A small image classifier, trained from scratch.
Training: muon at rate 0.0016, 16600 steps, batches of 128, held-out accuracy 100%.
Rows from block 4 of a small image classifier, named by matrix and row number. Rows with one number belong to one neuron. Each number is 500 + 50 x the weight over its row's rms, rounded and kept within 0 to 999. All counts start at 0. Numbers have three digits each.
Before each neuron's rows are labels from the 100 images, of 14976, where the neuron reaches its largest size: "responds to" is what is common among them; "peak on" is the class under the peak. Only what is clearly more common there than usual is listed. The data: simulated stained blood smears. In brackets: how many of the 100.
# gate: MLP gate (model.blocks.4.mlp.gate.weight, 1024x384), inputs 77-153
# fc1: MLP up (model.blocks.4.mlp.fc1.weight, 1024x384), inputs 77-153
# fc2: MLP down (model.blocks.4.mlp.fc2.weight, 384x1024, transposed), outputs 77-153

responds to: crescents (88); band-shaped nucleus (83)
peak on: large cell (68)
gate.279:430480451564500495543513473622609581454553365542467520556544496507423503448423544409496509518435429469436526437521563572491487494482565443533421563524506490447412517544396539479546413483479479515540537472513537446449471454561542511
fc1.279:572539568420494487494476511399398420543447639475549475433444513501564505547572444585509494475568588537552457579448434420510515512551451547468571446497519519558575486450590461529472587510515509475450465536506484569577518551419452498
fc2.279:519482449457557533539537559488480474509491554463498530370470496572590539498492469515529490491542536500506443549517502518553514510543504504484570419484483437494533479489411576471526600573456579407439504569523531534520448497427485505

responds to: crescents (89); band-shaped nucleus (80)
peak on: large cell (69)
gate.315:443495460545493500492530473610602568456513396533451503559567502477444472483394548448513516454435459457482546504532553542500504482457522473541426589518554528439439507511419524451553400493507433528530547464481527445454506434565550480
fc1.315:448479429550500517480526465616621558442521397539452502557574507512448484497381537434513528456443436449471543486545551567506498495430507484563431569508542515432446501531412521455554400486525453524542548466461511426447522427561543481
fc2.315:488530557578470436467482476549529509487501444521499469640545505465405491521536513489481502518450464496479533473472499460451539471457519502515424568482552565464469562479531434529500405438542436569528516438510454428474532512600496465

responds to: band-shaped nucleus (41); teardrops (37)
peak on: large cell (43)
gate.323:511406477441512448502528486518538561542532450608449522454573464522540466488527551382539469430517451450557549481540455476516533549498501382515547606495346396533521692504499494542466466457471497528483550498505515447481483533559525480
fc1.323:516401467434525455502543479510538567533534441608417527437581454512548458478528557388545488433520462456554564505546463465525527527497523386489553593471348376534533681510513507520473456449488494525479558490514528433468476540545529481
fc2.323:449445597533497495442503513505536491502485503528472457572468496523493502537592474537533485509457546474495526439472517587419556549448505539481416507499404526615508577460587493579438433492538446533549562440504466546484615476532490574

responds to: dark grains (99); target cells (52)
peak on: large cell (72)
gate.212:563549466547586501438505547478520537472523506506490403484463595451494540515532482594483511548483555462487573523519606537476472484425501503436584528456468499520538467516505427505587467578571462487536514541427497547511456491600451545
fc1.212:461448578474380535554448453560506491507534482480610545433542552541508499503459532451543517446527452482460453522453463451468541497575493417537450474551589574531471490466499491505417564431516627516487458489529509452516475562381476448
fc2.212:536545523652586454443493458462501501459513473512447424547519459392524486559503429469425545520460523459468543570527478447499494502450515541430528596530497542546552518432528519491393467555515494580477559540426548492513555513498514514

responds to: dark grains (70); discs (33)
peak on: large cell (37); nucleus (35)
gate.318:540488540507452499530535480454480523607524517533472382535402456435458446494535524470556523518626496461476605476491443447431525448497506546505476503424506497492489526389479484495460470533590545481486514523487525468442394479490455446
fc1.318:493486456445517506443461547531488471410450487467491588490477500575524549535486441460470488521433532486577424518481564557537458562524518531454565487620504496514485529593513517466519506543462553504504504467528427520575607560505520521
fc2.318:529502446511539519510500449459510495527481469558465522503527482516476638554569545438566544569518482507499596430583601392524549461615496507595470581435499499523474541527420512495409437444501407582501630530492538389446506466521494480

responds to: crescents (88); band-shaped nucleus (80)
peak on: large cell (69)
gate.562:436493461549484496487519468622627574460516388533450511549568497477440472493398541444498516462422457446478534499529548528485493476465509473532435580522548536445434496522416505465550387489504442541530546466494520451448511445573541480
fc1.562:554523574453517485507467533388369442545484611459544488457423512499554502508611468569492473528561563544525463516454449448502516520559491509442566429492475478566556510473577485540455596510477539473457462530527497560557470563426471516
fc2.562:503476432435524559547514531453470488518497554473501538356454504532595514480469488517513502478553534510516464523524504536548469532541479487490575428513452435526528442530468560473513592561447579441467490558487527575513471484400504535

responds to: small spheres (54); kidney-shaped nucleus (37)
peak on: small cell (55)
gate.51:466440408502531510487480440562495507546591563449590548558513609591508512461468491509499496474540470539481494492556455455493482586506522500611512473505536454551542479469450505549525490459566586527506517501581493518473531542513517469
fc1.51:543559558539512526514517519453523504422472438556422464429433453512540505531516531467499522520481561488517505473497579657488508441481433530461496520531461513528511556517562497512525501557474496473529527497441540498483487534542471548
fc2.51:547515472531494506480497500500514497500522489506535442539519536544516488519459521486430509557501422540453527457607481523575495524504533490496451456516530543432474495494396525456581521485527489470542495525501477486468471527445535479

responds to: spiky cells (100)
peak on: small cell (65)
gate.591:498528418476422508566471503506466532478598475453517513506447551491475396496551449436416486504438439544536503547474599562477579602497618535493494547539535534606460462474484517525480492503535530580555417566548564491536487591537490534
fc1.591:515514419478426494569466493502471513497597461456495511514447525489476405506565427440411477513417435547556508562482599563487588600497608505490484552550529550588448478472478516518462507497507526585546399557561574495538483604508482524
fc2.591:447517547544403450552467472483491523451536491475473488482508516479437430462508477500409481477448502523554407629485571472476515583528538563566582474596503517485483439443509469427499515556557599535494491529530543482554437536428480476

responds to: target cells (100)
peak on: small cell (78)
gate.701:502482400519446500477537533501560558432511532436515630465422632475539517487395587496537563478500477484570450418530447587409494510505505429481530544432581465545500510398531521526515481548482500414526523520511527531477473457544503482
fc1.701:493491606471548542525457518506480503540520483556482395572529389491472464527604439499445447521488514509510552549492560417573479468531479564479455475557415496457491504610484507451492537475529492584445478480484468463534554531470498503
fc2.701:494492471426511514547527539510435578527526651533505532472520461562521562486462515459486466505604462444466564581545450461466467494530484493427553532440464414496509396584507558573411585557585502549462515516475492438591420511510526537

responds to: small spheres (87)
peak on: small cell (83)
gate.400:489476434477470486477502537567440580505534512466525483423524483501488438455444575509541466533511513493477498469470410475524552589490489457601643490417550597568475511553520448463537470540481500501585501495477501594491521583562510461
fc1.400:525503590522502539574441488451537413501450503550494530557498514501546582540554410444466518447436465386473491549471552499518433441536464542427380463611523448466517484430449545512419521477463549508402496480561500446513456441470475534
fc2.400:480533456572503460461579510468586529402499479518502564495551490455471486543478522443601438496499530565463491538462519511561563536545430449526585552503505528442492501582443464512493556528478520496495490497466473399548445487530481431

responds to: spiky cells (100)
peak on: small cell (75)
gate.612:489519447485427507572484484506464525445578472505510521494456525462469429487526455419407492501436437531506508580480586536504590597474628539501504558546551541592458463452498535530484466515540528557554413556553582491533466580523526515
fc1.612:498518469490424497572463471507457500462578481489504520504440501466461424494527427415384487504429434551530512588457576530501584598486619536496487551561552563580442472446505544521474495510520536565546411561561578488529454595495504520
fc2.612:448500534522403458555462474499496524445541477484488504480503515452430429464483469509420475479452491504549423632477584450486512594522517565556577460589520509489468434458515478425507506550557586560489479521543532467549429524427468469

responds to: ovals (75); crowded (69); round nucleus (40); large cell: kidney-shaped nucleus (37)
peak on: nucleus (73)
gate.464:435476464491527522512515515548576513502473540525517489553591437434425522470471536467494460489457537577466588494570411548473511465479570459502403530453580410379471435440466500463499498475521444511493573501451536350491459409533587496
fc1.464:437474443474510502497518510560592502491479554515512478571587445438416529521477541461518484475452551543461613499584434579502526478472564463549387514482582386391478448452467487477533515476526437495492567491455528357517496384540587493
fc2.464:441494552593456420468469491512508463486501488479523413640534565492399538433565459516434469545420472518466516479494465530469543487461508452513419597546458546475464543456551504549466423420461490493499488500524454511548489499648497460

responds to: ovals (62); kidney-shaped nucleus (51)
peak on: large cell (38)
gate.64:507513463509486499514508527492508499501545476523615513456481526450459499405376466348477500527536499516553532485526533496486469552472373479469509423524552511454509401518463420496467559541521576510497434496455463540492499468455507454
fc1.64:501513471515483485539518533456505497492524477536599502449482535457452483417387469354467484502536459493550504506529539498502487539480375464466497438530547500440517404516473439485477554532501565506499450493458473541506490485439509472
fc2.64:419451562468415478543491512495489571565543529579593534388428541501540516399288494549475542493506530443461464611487513498460506481502403475469472420498538562431504434514521562584481515511469469475518522478460511481494550493461483572

responds to: target cells (100)
peak on: small cell (67)
gate.69:508489424508404521474565489462494482428466553442500608476429651513580524474443614518534579511508503501541476411550420589381490536452495481539513507456541444542532484372525519511540466535547514372559537456477555519524592465519504498
fc1.69:507482438506419522482547481440468472450444550444509601456446632528565489483451584526543562508512507479496467437521402573387492545451483483537521493457545443551547495353530501533547460514548535387583539454475536525519594481508515512
fc2.69:508494505543458503442489477472509448487464359483485477507470532458526420498541522510516509512407579502512462389487539551481549531461533511545450477555530567525509580394512494412573424453444519428555488492518497530421559488479477447

responds to: crescents (60); dark grains (39)
peak on: large cell (59)
gate.357:498436412545529476570515505484573572490518511559401547516557466563516506530542490455558582521498438534541525532524539440503460489540519366484503586508275415527482546538631509550463508531507514547478430515521501458508509475593508483
fc1.357:502443416552534478564525506492579577497525505553393545511572467557527500530542486469546590519492443543530521529529540446492464477536521362482495570507274422528480546537637514554471500531518503546488433512522504462509515482589507486
fc2.357:459438548497507502476519502546493534565492514536382511505527466536512513496570464546529535520486536504508517477510540552386489531508532488498489504517299444589534588534678477552374480496518437541549526456495542557504579526544427562

responds to: dark grains (57); target cells (46)
peak on: nucleus (76)
gate.683:524525486474551457574468523536431523547480555556558485514426451432373490458442451445491508489514547555535520477465539604480503535529510400432534539492434440533498460441587428530509499522560543497504385528474519454581588470502550556
fc1.683:480494519527438532424527473453577488440516451448436521475559537550626495534544549535493493512475463435442475512526463385514493469471491600566466460491567558457515538568428572468488504491450454502501632474498469539424417523500444452
fc2.683:451476435426585516492514514430552555400492575514529551509564416516456546468470441428535421525561540530471586537639456487501552505454517479489514504519600475537552456518429591574574494496538468442561527509434482425543432518485593477

responds to: small spheres (96); kidney-shaped nucleus (37)
peak on: small cell (75)
gate.36:501494416495467510566513585521446559546583544526526567438510442537436511430438451543508486525499414633480592500496504459506556558469545453495507582525472567502502553581526480587454565488460562600537429543503483494601491554570428536
fc1.36:511498394504480492568508554522465564551554514523485569448499428530450536455447441554503488539495420582465608522513493468485541540438543450498490560524475549477476520555535474577471543489483553574563414546503493524581507535569435525
fc2.36:457462534465482533518468566492428508537510636578486464374528470553484571471425492531447517500475524614530446557478521499461473437530502549468516430490442551519478468453580526513472559446502494487493481501486576572539529550493474511

responds to: target cells (100)
peak on: small cell (96)
gate.376:517492412534461504487556514497566549404495530438529635456470628507538546465400591468541539491474466482533489427527478595425483509455481436487530576434570447531512491411507524535530434547508518418532521514478552476457461454530524484
fc1.376:496497417535478489493540483476561492423463503449538609449522589550496521454391541483538519503480480462486463430508472586442503543441466389501530552418580449534512464405506531559521433533501512427565505507502540469456494445519554509
fc2.376:501502550575492503449477437504555430453485326458489491534483549442485435509545497539489529503391527548500434405458561535504528499470534508577443488549515579481501600421498444419592395447431484451559494474515505553396568488533457460

responds to: spiky cells (95); crowded (80); kidney-shaped nucleus (71)
peak on: nucleus (94)
gate.619:429514399564526502500547584538501482462428445520503524520520494531494548450463537491491422534507589601530532562616377608483555499510546427495534566522506541462486485563466540475492481500437463510475532498415491491535451481582531507
fc1.619:464536413577541523498516526525516443419426482511505537557492499585473553510495483494458421515480546569511564619555406646476557543482504476498533543494490505459481491572457524465467480504468478521461494508440522501552471450542517517
fc2.619:468588509495456474469466496359459443403471468491505477597519586522495525487639488484464478435497457475449457490486476519428559470428530540529416513502550490495523543409602489512498462482510594482501489491411446449493513509556468466

responds to: dark grains (100)
peak on: large cell (81)
gate.442:515527613566614443462507524507463558507489489468476492501476498434468484519553494514520531589553581570436543543450558407451437413509555588515472497450441529539539466506506487545531470536567435504518505541491481463461456457452498485
fc1.442:489554611537601463456487530529424597515482494464489538502521499435488486502525525529522523560509585554474522503447534423459458395493583557534479521410426525552560474473500502541536473493567438523509538540443500440438467454452475473
fc2.442:526522376468483460562518493540511439441496531527611461538470479599429513446471472500497514520463505513461539519498406606493556536486527383493503472443516503485449447437491482493476518458484590441490417535469519516530482568508553451

responds to: spiky cells (100)
peak on: small cell (79)
gate.235:533543402445407532529451528476451538479597473462571548523396526465469439569541436395485487478417347542581552538528609616544596592451645434532507540521517538524423553552503495495497522471480576543576422568575542481531485598522465560
fc1.235:514513445449411540524438515505461551485627435444553545504431517502462404538530430485432489491386345545582529549488565606515578586471600483540535500560510562538412511528497489533506505470462590554580452541572545476544509637537483538
fc2.235:436488537526411447562501502486490484468500542478472483455515530489453462437497521532406480517474499554576365619478575501498479557576529558532580473579493511478487461435523471402457530566551553527478518509507525478538491514431462474

responds to: target cells (100); lobed nucleus (42)
peak on: small cell (82)
gate.543:515493480487485504496477449432528518492458466447524579488441515469569505436554514508541509473512493504486524466569517526517544580473525400584481443450591361558638435391512483471564521500567621430536556547370497411469548444466534477
fc1.543:508482477460492498509494443433497499498437484463528571483447491477568510424543508471553506487525506496480529489547515524501555579489539394560482463457602374567638467373519500500551517467566631443547566523390507396459559463465543485
fc2.543:459453601508410520491453499477460522447503405470558447512393553499512519413612524504456454482462499511543525379501493527457633563445487488523469574524532439500520634380542454543513497484525565498550609505523490441467513475526490434

responds to: two lobes with orange grains (99); discs (75)
peak on: large cell (83)
gate.499:472495404510487520572454546508502538504541479572471568491456518550492445471544507552523562490460498481581476399602460521470539452457414344491539542504518406508435517557677479567518489515449659462566429422556539467549568615507512497
fc1.499:479500359513508511573488561541452514486539486565465596464447583562492431461511516530465541468448425478551475438578452544454522450470423376497550517575518420542452557520690473555509487515455632468565497404539525511567579590525524478
fc2.499:473473634466475526471500430455399462500502485505468458462430531497582483522540575541460563522449543542544432525407605477473483470531551527571489470541498551502477580511611446513472545446587525528522564497560545545485556497557476544

responds to: ovals (100); crowded (67); no large cell (32)
peak on: small cell (56)
gate.221:517548468538527481458501492567429587567508540507547559506417497432493503447502539553513487490488439470603445491363541426579535561514447437431546555481528551512511538505468422487548499508494541546359449459523419464489577444510481468
fc1.221:487498505541489528541483565486494412512466434477450531492497329431409438402493488445543519495496545532476547516482571546406462433494566535452481536523453546502403492449551518430390526537424497396485481558452556474508377581437455483
fc2.221:417510469418469499530491605496422590552497528486437489509546495524476499459508556506502446502429557478472458482442505486477471510548493528517468510463387540485574455461552421569456515516553514519497550509465554504544519473544438550

responds to: dark grains (50); discs (36)
peak on: large cell (57)
gate.238:517401443514520475546534487474554535518500504530433530512555472560548524536587493430577562482505429484527547496514518454484494521532560382508451566497294384491509531518597497517477538547507526539481476528494484434496481447555513479
fc1.238:486601561468480517457466511526450447476488507467563458489442507451446481473409501555433429514496568506490443490490470533529505484466443619495556429502729610506484469486399491463519448461480495471502517470492515546494508555449478510
fc2.238:625540461505538474511499498446546453452511457468572455504468531445480474555443561441494488494514468497526464521500507436602461451475491481467502526503739571404450427456382523401620525510466503478483454513547468493485464496480546441

responds to: discs (100)
peak on: small cell (63)
gate.10:502517431555531407424551523590552506547506415515481575518495444505484430521485522316552504544453428483563475454572485507485508561447479399480500594464511513562460570562445535464497376544492485496559533495506484486468526516558530524
fc1.10:502512429568566414430540508592567510543499415542499556491535454542487450520477524344549498560469426515558466454577477518508520549403493394468531576433503518544466558555456534482476361532490488484583541507496491462462511533550519503
fc2.10:543478536494460482458449443487470505481480506564519423604523517459447426550550484432513514492502464439539530478462466470413523461452514604491353571512487540605530611471516472526530458445592457557521507432528471495465558541628544486

responds to: ovals (84); two lobes with orange grains (74)
peak on: large cell (72); nucleus (26)
gate.601:493526390529614489557491513490446397520525520537523491448459491398439536404523577622524500572494524593520527547536505452489514478517474434548552538377560538454467412496544418488453478500548545527535470558482529461542449418518544478
fc1.601:510530371515576477568471504491450376534532507534532466463472470402410510397550568622514473572515512614530537594537502458539534479517443451535546538434557539451460429488567410462465475497551510534507455543501501477549450422504558492
fc2.601:457459477435393498492473504573484447507472527510519456497455455534453452451452477470465462498440508543518447550425481631482517507517499444475434467591462521511474565436608498524433494473429534492517470468529481649533613550522527521

responds to: ovals (62); kidney-shaped nucleus (49)
peak on: large cell (39)
gate.300:475481482501464503500493528476505495498550487542603531452473495454461508408358463352474477502507515500528516494532557475502503537469387460463499447548563505447492404524464407510495580516501577522509450516448490525495519444457511472
fc1.300:540497509489548487476514485530499505495459519451411482540498488549536502592598531651519522515487515511460499502484456491497498461517618522531496565457467486544489586477543576468527432477502421494498564478543531458490470536569507526
fc2.300:545554432511588551464530474496527420470475477423402482625561435451449473610729533458512474506480461548525506385502507501543500503523604505515542548499472435557501555489480446440530480465534499522481480513523486507509415500529505454

responds to: band-shaped nucleus (87); crescents (77)
peak on: large cell (64)
gate.649:477532419479531459474518476536590539494484464528483503618589465406402504544506530373474498504406438508507561455547509516522470453478626422513372576483593431451448500458479512423519446431505463521526553482466522431459493410592549502
fc1.649:517463591527477536530481523466391475509528525481511503378420542586597480449494466617516499496594551507493423544440490471467525541525364560476628431523420561548552501535517472564476551568494538499471448505531472579534497603401458499
fc2.649:541504430400579575519521483450483514493509533490489518367484494518568475474452531484534507451565506446513457530530497477525456499500464511506614421485507432502531431512425526459534538569493523442452519522431521491476474492387541506

responds to: small spheres (96); kidney-shaped nucleus (42)
peak on: large cell (33)
gate.474:549490494579498510497511584469468443555479540525532465505424404377453486418427423377501520551509541548565540470507567505505462505463500475491479460572503545473568550509527444457485536483487568552507438527487515509539506461452428502
fc1.474:515492542553495513506520607480525512519479556523574559505505474458488467464359447355528481526512541534595527464511524488512490515492489453484481495527584558463569469526543436486490551525508564557491427542454458554497507515421471457
fc2.474:468446523436390470520475535509492580536509558528544547395454558521545535444311495514475547498491531500489457619476507524477510503472418477423517440490492536448472426482523557561506529474451500448487488510461552530508575488464464538

responds to: small spheres (92); kidney-shaped nucleus (49)
peak on: small cell (72)
gate.557:466496468491558545486479527515436497532589559535558510485539484594514579508429523561556471566488528573525524516516499450539497481464475478498570530443452538522517536562508457554435521466438470537456432562433472489520524485557471501
fc1.557:538485536530475473497506491474516480479435436475473472525489465424475396484579479450460530448503495396499479465446538520481484550529491501466484454545525507445459534469502501443493494547553547485533538469553542511509458538417519513
fc2.557:483572482525538483483508417489523462421517376495486503612496555503465449475701534429506494509472488439484486453517488514551567578443533519526572564502514509487508552496469455489458459535534497546555566478479444405507444486536506403

responds to: two lobes with orange grains (79); small spheres (65)
peak on: large cell (82)
gate.291:513503511497450468486488493512514519548530447438569467451461474435492499478517556390513467492429478507539423461495535430471577537523507422540529492502547512521467556534495406441491572494429608519520399543537496511457384521509502442
fc1.291:579479466538508553477563475536540475554542481444533530430396465403481465501560581454533498541455596520574465455521527503530570517496535464501534516423512482569506517494464410463501549477496620542553487549533553504440424542487501504
fc2.291:503475582537374450550515463482436513517507541532571490461504538463463474485485572416504447489498472478531525437513489509416577530492426546437479560502498583511471543481667427530431528520513497608436603479427445522567562545462478505

responds to: band-shaped nucleus (78)
peak on: nucleus (67); large cell (33)
gate.137:440495527455412506481452527517385602488505510475557422621419428394435456410478517508490439519437551573587500477429549502505508488493592477448538515484492530559426553565532415472486503433463521557425461550408513476519482553543480502
fc1.137:546542452577560519514519467499611483497498448508416575402537500590611458574491432475448521461484453427473483557570445482523513517495443520505491520536487430469570460423470593460505506541551534459574549449539486520467535552452474496
fc2.137:414496543418534466407486550403429497560524510505482503539581468516485511580547545532515483555535546476428541491514512448512500468470543586524505534399517470574568527673577550540495494468501524554544565570523473491487493511558486586

responds to: small spheres (55); lobed nucleus (42)
peak on: large cell (43)
gate.486:477591485497567486462461434445516559477462445390560510612533501463465451534556542393510462549460489590506551439582501531536552550480486413522430514507653437496562536379466503447539464478531511492527641568403504432445500408555490495
fc1.486:522421531530445523532542559544516464522542563593441497392460517537530549474431451612471518448538492430500449559420481490452430442506507584479580471494366548493447461627517477551457522533474502516476371440599486578546483582428503505
fc2.486:551535462436617522521501472444537476486534554512448488397567491526533436502403487428564525475564553520478413591502545527508364495550467542560638355512443528523504376585446508486487545555486447493471443567407535553512486499420491569

responds to: ovals (100)
peak on: small cell (67)
gate.695:514535441457483513499480449540455525499504486472552562473411602523593540513543560513466550456535388400538463503447488394605591529455453455471549559448529499507516477502441412582580453472583504582444545478498423453435602457549547501
fc1.695:479454531554521474489517534479534452507494508529438412537579384478417462467445418477517443533448575552463530505545514580389403453524541546545459429581470501495473536491562574415395545510406510415540440523505582540549394528458461501
fc2.695:450495477431449497579497559452462554566510532500429472528560481411432481437514564530587471454455567536464469473437477539502460497627524536476514525460426510490549471504578453540382510523503499486504465502499576506526467486538446538

responds to: ovals (100); crowded (65); kidney-shaped nucleus (56)
peak on: nucleus (74); large cell (26)
gate.537:438515355431516519497511551509542585498475540515431609537506420486471492455474499502500484457437488490449484531508470443438540526509487481453411549348498523525448471554495523505526499505531506525467488454501414506506495463585462472
fc1.537:453436559534501557464453476591394490490437456488560448458490561482533424531504504523553528550507478443524460519441586540532511542540432482467628469511548475529475515546459476439502492518429583523544521416588480456475622536504519417
fc2.537:581539553514473498455505483480530579455483448488582482472472460457531486551515467516503458472519463541539495511510454482560531469514537500494521439477645444513541534513483398453628552516567521518490549485605441441394515495429540488

responds to: spiky cells (98); no large cell (47)
peak on: small cell (78)
gate.180:420511651572455412509445483491541521518460478384502464491497448487514424598485508394468488424409566533489503543508464510427508512515458502540541385508647542469451439555551417541474563592495505483534483533491576562569519530450513512
fc1.180:542498391462548523476556503498469425455483570586485573464533588571505589443465504638552560596618483448506530509469508459577513464474557486490494577475440482434549539437479602509512444428475534486457510470506431355498460439540514466
fc2.180:552481565443500462435476530522529516515479485493528478583532465477554554547590538575518520496468460523530529542494530585638423427568619408505525549549494441509515662522515459523549545447427436445547480524559486506489484488468509487

responds to: discs (45); two lobes with orange grains (43); teardrops (35)
peak on: large cell (54)
gate.588:552525389546497460546517497524535487565493433540457518573534544594459521392642555381520477541503510532433454509519474482531502521511547509468526573462360497481515426539532489525462589536484570555536510557541463530464545565578447479
fc1.588:554544407564517489544495515527532510565514436548443524571533544583471544396655554349515486531506523533413462524495497484538528521522582466477527587472355491482513440550534468540480583546511567527536494562540482538458521566587456463
fc2.588:522594513524428449531504484505507527610518532545500500526536499569463578468628507475512471487504570544422435554466441487448561474502544537482517523463389536604555506507517454591414560498497501568501495513438491543520519584597485540

responds to: band-shaped nucleus (100); small spheres (33)
peak on: large cell (68); nucleus (32)
gate.560:525485628490465486504506594483453432570503509436532486520505509458507457481509538477543481473559554644497461512388508485567584533464601488403479491417569570573482560464526489498525464420467378414425489499524461503430459604536455490
fc1.560:561533507462534556460556536550408518538540526504470542516490491458515501537477507443486469530520532604521476483501561429417497569549567459534488486504496463551481550461438501413411551497515453442475537458448479482458496554429511435
fc2.560:447497501487468508561464489487504489460496424503490460466455536420511466542512434495433500505464512385417435437351544473475511494480508457573557444448542547598484482443443494539464507581493510528586452414536501576448474514436434409

responds to: dark grains (70); crescents (39)
peak on: large cell (43)
gate.109:487421463536557465577524518489554558504510515572409553475561496592552530530537488398558582485549429476497513541491525454477431484542598406453472586458230436490529529556576510547476544534502506530476426514487502499501502468575492481
fc1.109:507580544458450528426464474518444438498489492433587443518424502431442473468464516588455413517454570525497481454501478543535567513465406604552528424545773566509472476446425488455528461471506509476521571489506503503492488530429505515
fc2.109:579537454487487482502501477429515456442497472448602453485461546453470477506448578437472450482491459534522492489498483450581500451457468486466500529483723551418467455467386525444623503494487520465454492558543473438478456490474558435

responds to: two lobes with orange grains (48); discs (42)
peak on: large cell (49)
gate.458:565562438490507507532517471515556475542452443610460492558527538580487592424658563496528532553566543515401474523498407511517484529525511525442527540494337539454560509573535516584491534521440538520487486496491463536539510594589464499
fc1.458:435415530483483473455494507491443532457541559395528482435474427431502416559339418552470436435436438488621527455511563493488504459463479499529442468504649453525456489444465482407491464473562462498499508498508533472471495417394519501
fc2.458:462395480497513566497485515488466443409483458438498516462454502452506436495380545527474554512514438500577537448538554538557424534494425496547503486558609411390439479491470521402559492542493547475485538495601503452496471411422516452

responds to: small spheres (83)
peak on: small cell (74)
gate.568:469460422495496490467495534545461496552568543474567490496571453531465463501435558516552500525519544538466470511536447486505567601508459506541632497425578558588472548516512482512521495546455499524556486528433552518530542600556502465
fc1.568:520520548505468557529475464451501492477462457519456498540484511460526524481549439459432498446436435429510525502462536508501420407499488495472376464569468447452542498491469521480438514472504542516425501469558459487467463455427492555
fc2.568:466525481573535470453562509496587503419511453474508535497507494488500457555577525444598467542511527553488490533495537523534580544545463468509555531522514530417504483575469468516474499555476462499502504475520491407524490477528493458